{
  "encoder_arch": "vit",
  "loss": "softmax",
  "encoder_drop_path": 0.15,
  "encoder_layers": 10,
  "encoder_width": 256,
  "text_encoder_positions": "sincos",
  "decay_fraction": 0.4,
  "weight_decay": 0.1
}
Rows from block 4 of the audio encoder, named by matrix and row number. Rows with one number belong to one attention dimension. Each number is 500 + 25 x the weight over its row's rms, rounded and kept within 0 to 999. All counts start at 0. Numbers have three digits each. After the name is the row's rms in percent of the matrix's.
# q: attention query (encoder.blocks.4.attn.q.weight, 256x256), inputs 74-110
# k: attention key (encoder.blocks.4.attn.k.weight, 256x256), inputs 74-110
q.129 095:481458498525483469479472508477528464509482509522514508494506465496511483443445502536517485505499543479502533528
k.129 104:491536475498544483506529502512495476488485515504536504484484518533512477510485501535520491575458503466489492502
q.130 089:486480496491508489480485500493530489512527462480536459501517486536536518495440512509505483478496512487515455527
k.130 090:500483499518504544516455518458492501476536469512555506463504495491522492516487515509505490519485466472520498472
q.131 102:524445469494510448530510490530485478510565521495522512476492486494528524539465492498537502470495494468531506501
k.131 100:505486520527514488496506552523486505483517478524505479499530519447490450506490487494471480488428513505484539564
q.132 081:506455507505477450500493508507475457497602506469496508464474462518545523481489520500549489479488491486449523474
k.132 081:505513480511501493512511530508495484514462508557535550476518518511507481499495498502486489528440481467477546492
q.133 121:493481495529496510505504494507491502482516502462477481491447517463532532497538478524484484471487493460475507490
k.133 122:457473541473461521524484504502519514524508489511520492544514482502488485474519486461492531458573513511489498520
q.134 116:510543484430520509501487501521472481503505494540519498514487511489516498532504449502472504508515447514517453489
k.134 109:557523477499477540465501523544467543484532467495536471479532490493523495493478506459563496539459516551513485561
q.135 118:490462506548466486506495494483519524495484498453498514488490494490482511495479510500499470461477537475497543528
k.135 116:440460549501500485502460485450516468524504498509493551518475499496496487510512475536444520457521499477499510482
q.136 124:484510453465517509504529493509529444503452507525493498525536531527429486486519506518497553497522531517541460495
k.136 125:537496509531524522492491502465445522459564496493446502453533512447483522505456550494518473514519509503455485502
q.137 093:510448519541476478510476514487499511471517517470490505483470471485521501493482496496520484509481520473472566517
k.137 087:457448515536506485535474498474547463526467503503509561494452521552473452530551508535454514486508505461493510444
q.138 107:498462529532468492507501471515512511502551488455477514473477496525530519517484522474526484499491501453467530502
k.138 102:455486511524503485526492511514538464514491526508509515515476492509484495526545501515464488444528450442515515457
q.139 097:486462504538492498494498472484531501483497499464472466482468502532496545461477504494471482498477517473497489504
k.139 102:457472530509495536574491481448509475503506511511507522489482487487491485504523540494464517455566486463489496469
q.140 110:480513448495508487491526513497505435529485526515489492514538490519478496475451517528485529488514519479501462502
k.140 108:516509475517530520471503491472460480462511495510499514466502524464496502508478532485504480535468503495469477498
q.141 084:506502535473525535522508468513480504495512489485490485500527515563490514562473523458499520523520470501526444479
k.141 089:517495501560474488535476512518530532510499497488510475505508470479480529500528520509468486463466468473533482443
q.142 081:509470525546475488501475513477501518502502528502510515483497478444516488467492474527512472489488557495496558532
k.142 087:496539482495515472492535486523508474520482538512504515512506533557499485513503460521494521525470538521501529530
q.143 112:515546498504518529505454506530482480489536482509495507520493513545512503505522502481497479555476424531482481439
k.143 118:527532427497480502551524474515530510460479514481534534502467539551510494487526537505549488507492496472508505467
q.144 112:554460497515487488527523520527493504508526484490474519456474558432535496523503496513546475501482484492498549503
k.144 114:517482507483501483486539527576524503534495514509482462517527509530473489489522458492501509496436529534501521568
q.145 109:516540509479514538501508483516494526470487523477515484510467527537475533546544503492469491492487473528505457476
k.145 115:489459534510473508524457484476501534498521467490490517508486495489479522506510514478479503428551501509517506483
q.146 092:512459496569471492508508510500537491512513507478495521488498515487478473478496537501549491485490559498510559511
k.146 088:478520535498535449495510489501511484515508525506465530523483502529481475503508461548486486516463530499488494513
q.147 090:466458483536489465485495482480544460519480494522519499498516476518482520429459540493501500545515525496518509476
k.147 091:486498498515532510544496493495508463491499542494493516469502502526517501519502553521505498517506478449467515478
q.148 096:477529490518513504482475491484529476509494460483494478528480475573504519477501513487486518531484493490484460473
k.148 095:474501487511507535543475500465490513498504503514535497492467467509519509500508563490538485489547458454486487449
q.149 100:522540496457507528521496504539482520496524491507513511501486511480502490567547470504491500490505468525528480489
k.149 095:523517499480474482465502516562508556491520465502480460521520476493512509468491458488518493494467528577525490570
q.150 113:485496495505514510506502507503499494492513516510484491505457514478523519476523445517468472516468467452467490486
k.150 116:471483522461484520515521483505492489504516512525502498516513506509521486488533510451502553486589509495481504541
q.151 100:511462521510493498497522485495473530496507495489508501497539502511473503548503521484524517497525507530524508498
k.151 100:516472522538506465498467504491531511502504503462477498482502478482475499514481459533463466472463510513535514473
q.152 093:514475482465492483540495492509517485504547490479473511471471535490500502592480510517515493469537486484523493502
k.152 094:546470522525519485489457541520511535524543474532491479507499486450459475502491478486490486484429511516526504543
q.153 098:487519538513490537506517489502496554489519452513516506511478519495513516486506489462505485553498479516492499492
k.153 100:476518482499454535520525496539541504525471517488491468504507487531522539497524508495502538478533456452508497511
q.154 121:485490478536491497494467498498542457487498514470479504495482481515521523452481521522501462511481500467490518486
k.154 119:450483484481531490541509478471513473482488533498525540496448495527495466516522557521510502526554492452483493451
q.155 103:533516498483517508517491517514451520495518542512503496500500503426531495500508437499498479481509495517488506506
k.155 103:522529496456454516426546497543499515501490464530534478525519500508530487486489470483532529536454539567505519585
q.156 105:503453509514477488505490498512458541485544486452515511484513515452520489544502491486514483481480526481490538528
k.156 105:473457534521466461490465507514524487525508491508488504528508480515498494498510440531453509465474483515538516482
q.157 099:471485470532476505488506479502539442527534485486508474498470486561525513473486532496527482511505505469484487495
k.157 094:473496475516537522532494506467517507494493537519547522466455495518499502548530560499527484500498471453470473435
q.158 106:521549494493511499487521518507492474501497512540494516499543487538458472481524527492515559527491473519483517455
k.158 113:522538453486513475468548481497454514488474516489463506486521550496516516489477520491521473537496519530460503504
q.159 086:503550505485509472480555517478480512520524507520515475480468480469519512547500526490516520486526467510467489499
k.159 087:489487481494480511459511555546484547544460479496508445515522478489499528478523469484489502502463535482482497552
q.160 116:483448515554454485499470514454532528487491504443492490491493466495486495497487525509516475451496555508503544533
k.160 110:454463511524523462517466490441505460532484500488504558535441477532483478522484485553473492484525511497519496453
q.161 097:481480519535481458493481509473505485483575523464504500484482445509537498497477494509524445451526489482454521517
k.161 096:478502467494487486504493519478519493535476463549570540484464515503533479544481494504495483514443507483537517502
q.162 103:531474512514486484497478524508489527505527489502512533489517500466523474478488510507550488498491552510509573518
k.162 107:499532479485512463480531483526512473505501516522497514514483527533497499477500463542507499559454524526489504512
q.163 096:488558524484493527487513504494509559496458465513518481533498495490482463518546460510460475502510483563514491511
k.163 092:510503491473467495471479480468524515534488474470487493503490466543522535492505480497515510489537518515538487517
q.164 079:534488473454529503492501486560447480500534529518505519516505520508510529505495467497498505534467439466478469465
k.164 083:516526490506485521503510504538482520449507507519527474482522493476513517500518513457511532493497479500491506540
q.165 102:480486492501489521519529449488511467494469477535490510525561516533473491481480511483484506546525552492532469509
k.165 104:497512465540530477505489481500496468495491549486467522477515507485488502560492531530507474500470455444498488464
q.166 101:525454505534480509508450529491497523467521513474500487498472495462556525459462470506502430476471516480480548525
k.166 098:467494507483498530519495486492528480520483509535559539524469514551517460524531497506514521521486494512523525490
q.167 111:480457523530480492488519485504514490493519485459496518488481482542493519495489534482514494505480513475502538497
k.167 110:447473519509503484546484507491511474514508515499482529492468512502492509515511514507448505453540462423477506468
q.168 091:488518518507511512478505535471498507488480549476510471507496478496497514498496517515476490440532478503446480495
k.168 095:471469520515479522489483505450489536523440485540518500508480473493489485483506496494481495488525524535478493491
q.169 111:500541544485515470486515507502483555498477484525544484500528455477488469521516504495489520467533485550493500492
k.169 108:533517489500481490466499519487479522501470467483501473489510496491519511484465469515506475524458512552525479532
q.170 092:490491499490511495489497505519487451479497518503470499515481517469502504441509476535490511483475497467489513509
k.170 087:498490516456484540497507491495466496470561477514508509503510520515515492495481526453516546513556521504476513552
q.171 081:486517517523513501488509459501513499491480468486506477487474522563462525521537525475470512513487476522504480486
k.171 098:475474534514499521562457496475511499495503485467483500498491496488492517518529512503490488442575472453494501471
q.172 092:507481487506499507515501511537491523497539464499485517509433540471542518545533486505503494513475467495483522506
k.172 096:509472545467473501519505533547525522529530500500488482523520473511493497474530459482501523481541517505490529546
q.173 093:507543521510493524522477478505490527474531460512505505500480504489524521491535472493476454540471469509496503488
k.173 093:490536467469471517542502480543533499505488499513509477510498491542565511497519491499556522492494464491538517525
q.174 085:479460531574491477501491467440535508489489448468502480495512470544491511491519505492489473507504535483504505483
k.174 083:460496530490531526554455487463517471501504535502488539479484498515504468559525528502500485472549473451506510440
q.175 103:488560481471531507476505526522505467522511510511501492488497486522502486493506506507492534500487434506476475467
k.175 101:533535451473508522482537502524463528466497499495552488514497497495529502472493524471537472560505516528469477493
q.176 094:474547523526510535479500470504497522500443470535533517525510498527464509438537473465466506568481491541488478469
k.176 096:489530467471462518556521448483491498473491512463482523460507512525553520502506550502543526496572493465485517491
q.177 116:511460502548487484490472523486527483498504520493471515493479504484523498427465498512506457525477511458478553508
k.177 116:461504476475517478522553468510520458513470536521518528501483522545496464494531522517514541535533501480473503498
q.178 092:488540504499512533483478510490519526502441480505534464511491476512492494459491502499447484521482457520474471459
k.178 090:482515466484462545526505471461506507495470489502531516496473480532538526475519530522525526506552506485511485468
q.179 081:495503484483542523479513485501499473487490499489496486516490517544515501490506524513495545510517482475474474483
k.179 090:496495515527482521516505494489497513486496523516493460494503462490489515490510538495483512457564490492473471473
q.180 103:506450493535468488483502488467531505493458496481506503475501493511469511463473517505517498493491555480503538536
k.180 091:450455520520516503522500465471487476505493531492474561487463501518459504519495502538462528492508495451486489460
q.181 096:510467522532477482494505487491510507505499518487499517482496502512481497468480520489522502520494546478496557509
k.181 087:463487495530531481522510471486500459530480530513463546476468528537476495528507516524476525508501469441475503474
q.182 100:506567496466526500510524494507468501526488463545489511505526522502462485528535493490510526529508474543538449473
k.182 097:556552481494523516479508496557481518494521493478452469478535516480495542473474494481547462529468515515495484538
q.183 101:498503486488530481490503523480501453507456560492478471501498499481504503474487463536470522498511499479507469480
k.183 096:491506521476517514483537490521452504466518495498507507493524483491513476475502527471525509529511532514465496520
q.184 114:497547522503508555491519497520504551486480488500506499500508530486510494486530487483489512511483483509472515496
k.184 113:471505506456450516484524480507496500513459521502490465533537474526521526453508495480494540484562487528503494512
q.185 103:511496537507506506524484507508470563480511498474490493491488490421549511545519453499488486470494505487517523524
k.185 102:487490539476462489467494540529525512525502482501518461568522477497506475490508440481501514463506508533523523557
q.186 100:513545506512500536475487523496477526517514487501510498519469507488513492501464490490464447507465420522450478499
k.186 100:504474457498465571531489465475537497498464481506546515484461487533508519463536508501504537501505503480531497444
q.187 086:510453506541481498488517494451540491516471511501499492483528475495479466445484523499511474490519562507497535523
k.187 085:492520479500523481490513455460516458519463532510480526495472554524502501531477522543487494524474527479498495467
q.188 104:504439519557475467509523496476514508499505496496502524495551483492484477490478527486531494486500560497511545521
k.188 099:484503491524532463483521507493504474519476538497453531502499525512496495520490480524477478498470481468487495498
q.189 093:491545481469521541486495500543505497489523495517504505533479520510495511504534464515472488507467461489463479498
k.189 091:507501505473463529509502478489477511495530468512520491475514495474514507480495525451517541506582499496486521536
q.190 106:473527497501515543514481480525498493481500498503492494528475531505511542480526465507467476557468460471492488472
k.190 112:463496504477466530528492485516494505500516518498522500512506497509501492489537543446508539467583474479481507509
q.191 086:460476543536501503510492493476494497507515483508519502497533473554473475485545501484535522538502537533483501497
k.191 084:472521484530495463531498465491532455492472541493485516480478530533509525531492511534494472508537458447494463437
q.192 110:531474483500468491503551506552512540491488485477544514505552503509466497481517532480499502487497522526475541486
k.192 104:512535474475459510453522498529511488502500544482476450515515498481477493516553466498536518445506484504503504494
q.193 090:436509482492529517548479522516561504508471462491513503463443532484537500484486473514475509545474493497512505508
k.193 092:482486546498495507550498458476510488477485469508496487491471532503493516480501534512477480531475498521481522486
q.194 078:510496481449474512509506521552515518525486483535549522503514499487487501505486484520522537542572495510489519524
k.194 089:498509501471480525479514496542515460489487489458504498466500523492496525503521522476496486529516477478509495502
q.195 081:514538506488549477487521507478462495474535506482537507527490489499509508517519487528533505477539530491443500452
k.195 078:517529491503496488471520493481468454520496488514473492471536492488540467501499477491522490483499468527492514512
q.196 075:447471455500471507506442542468490512499495500490521500506487487462524473499443517503462500525522501475554514533
k.196 075:507506499479467522523480471515521511492475504474486412546494571483473557479506549539487518524524507448542456475
q.197 103:499541501493536501494500497478491456492548530521493468513487501503492509565547460529473480459502458514525472451
k.197 102:511497477500502497532494505445475517492500461504497560495489493543526455481429515476513497517492516539500503499
q.198 108:546499491477496511485460533502505530498529478525522516502501524511517506525475509511486518490549490532495522481
k.198 110:512535491499487517495512523529514486495478477439531484507486536522500509491518484484501481539498505472520483493
q.199 090:515432497542422472501464489539536515511493489515504507474508513513515511480496529503440498514433519508523527513
k.199 090:510474497508500487511467500503529562486516505528505499527509535477483474521540514543527516459476515508494548460
q.200 096:483520510519520510489453507546563474499506479529515500474465545502524545532550452555469508540464488500518504487
k.200 098:504473489478482521531478465480503543490487435526514538497500528520494477499497554511509492532456511538462548488
q.201 104:517464472490434489495430530470494514492494473521490513493499472492517486483460528512494483489534530529542527519
k.201 108:485498464504493501473481540529538513475488483431523470523499546476490502508545496498497503501505507453551518494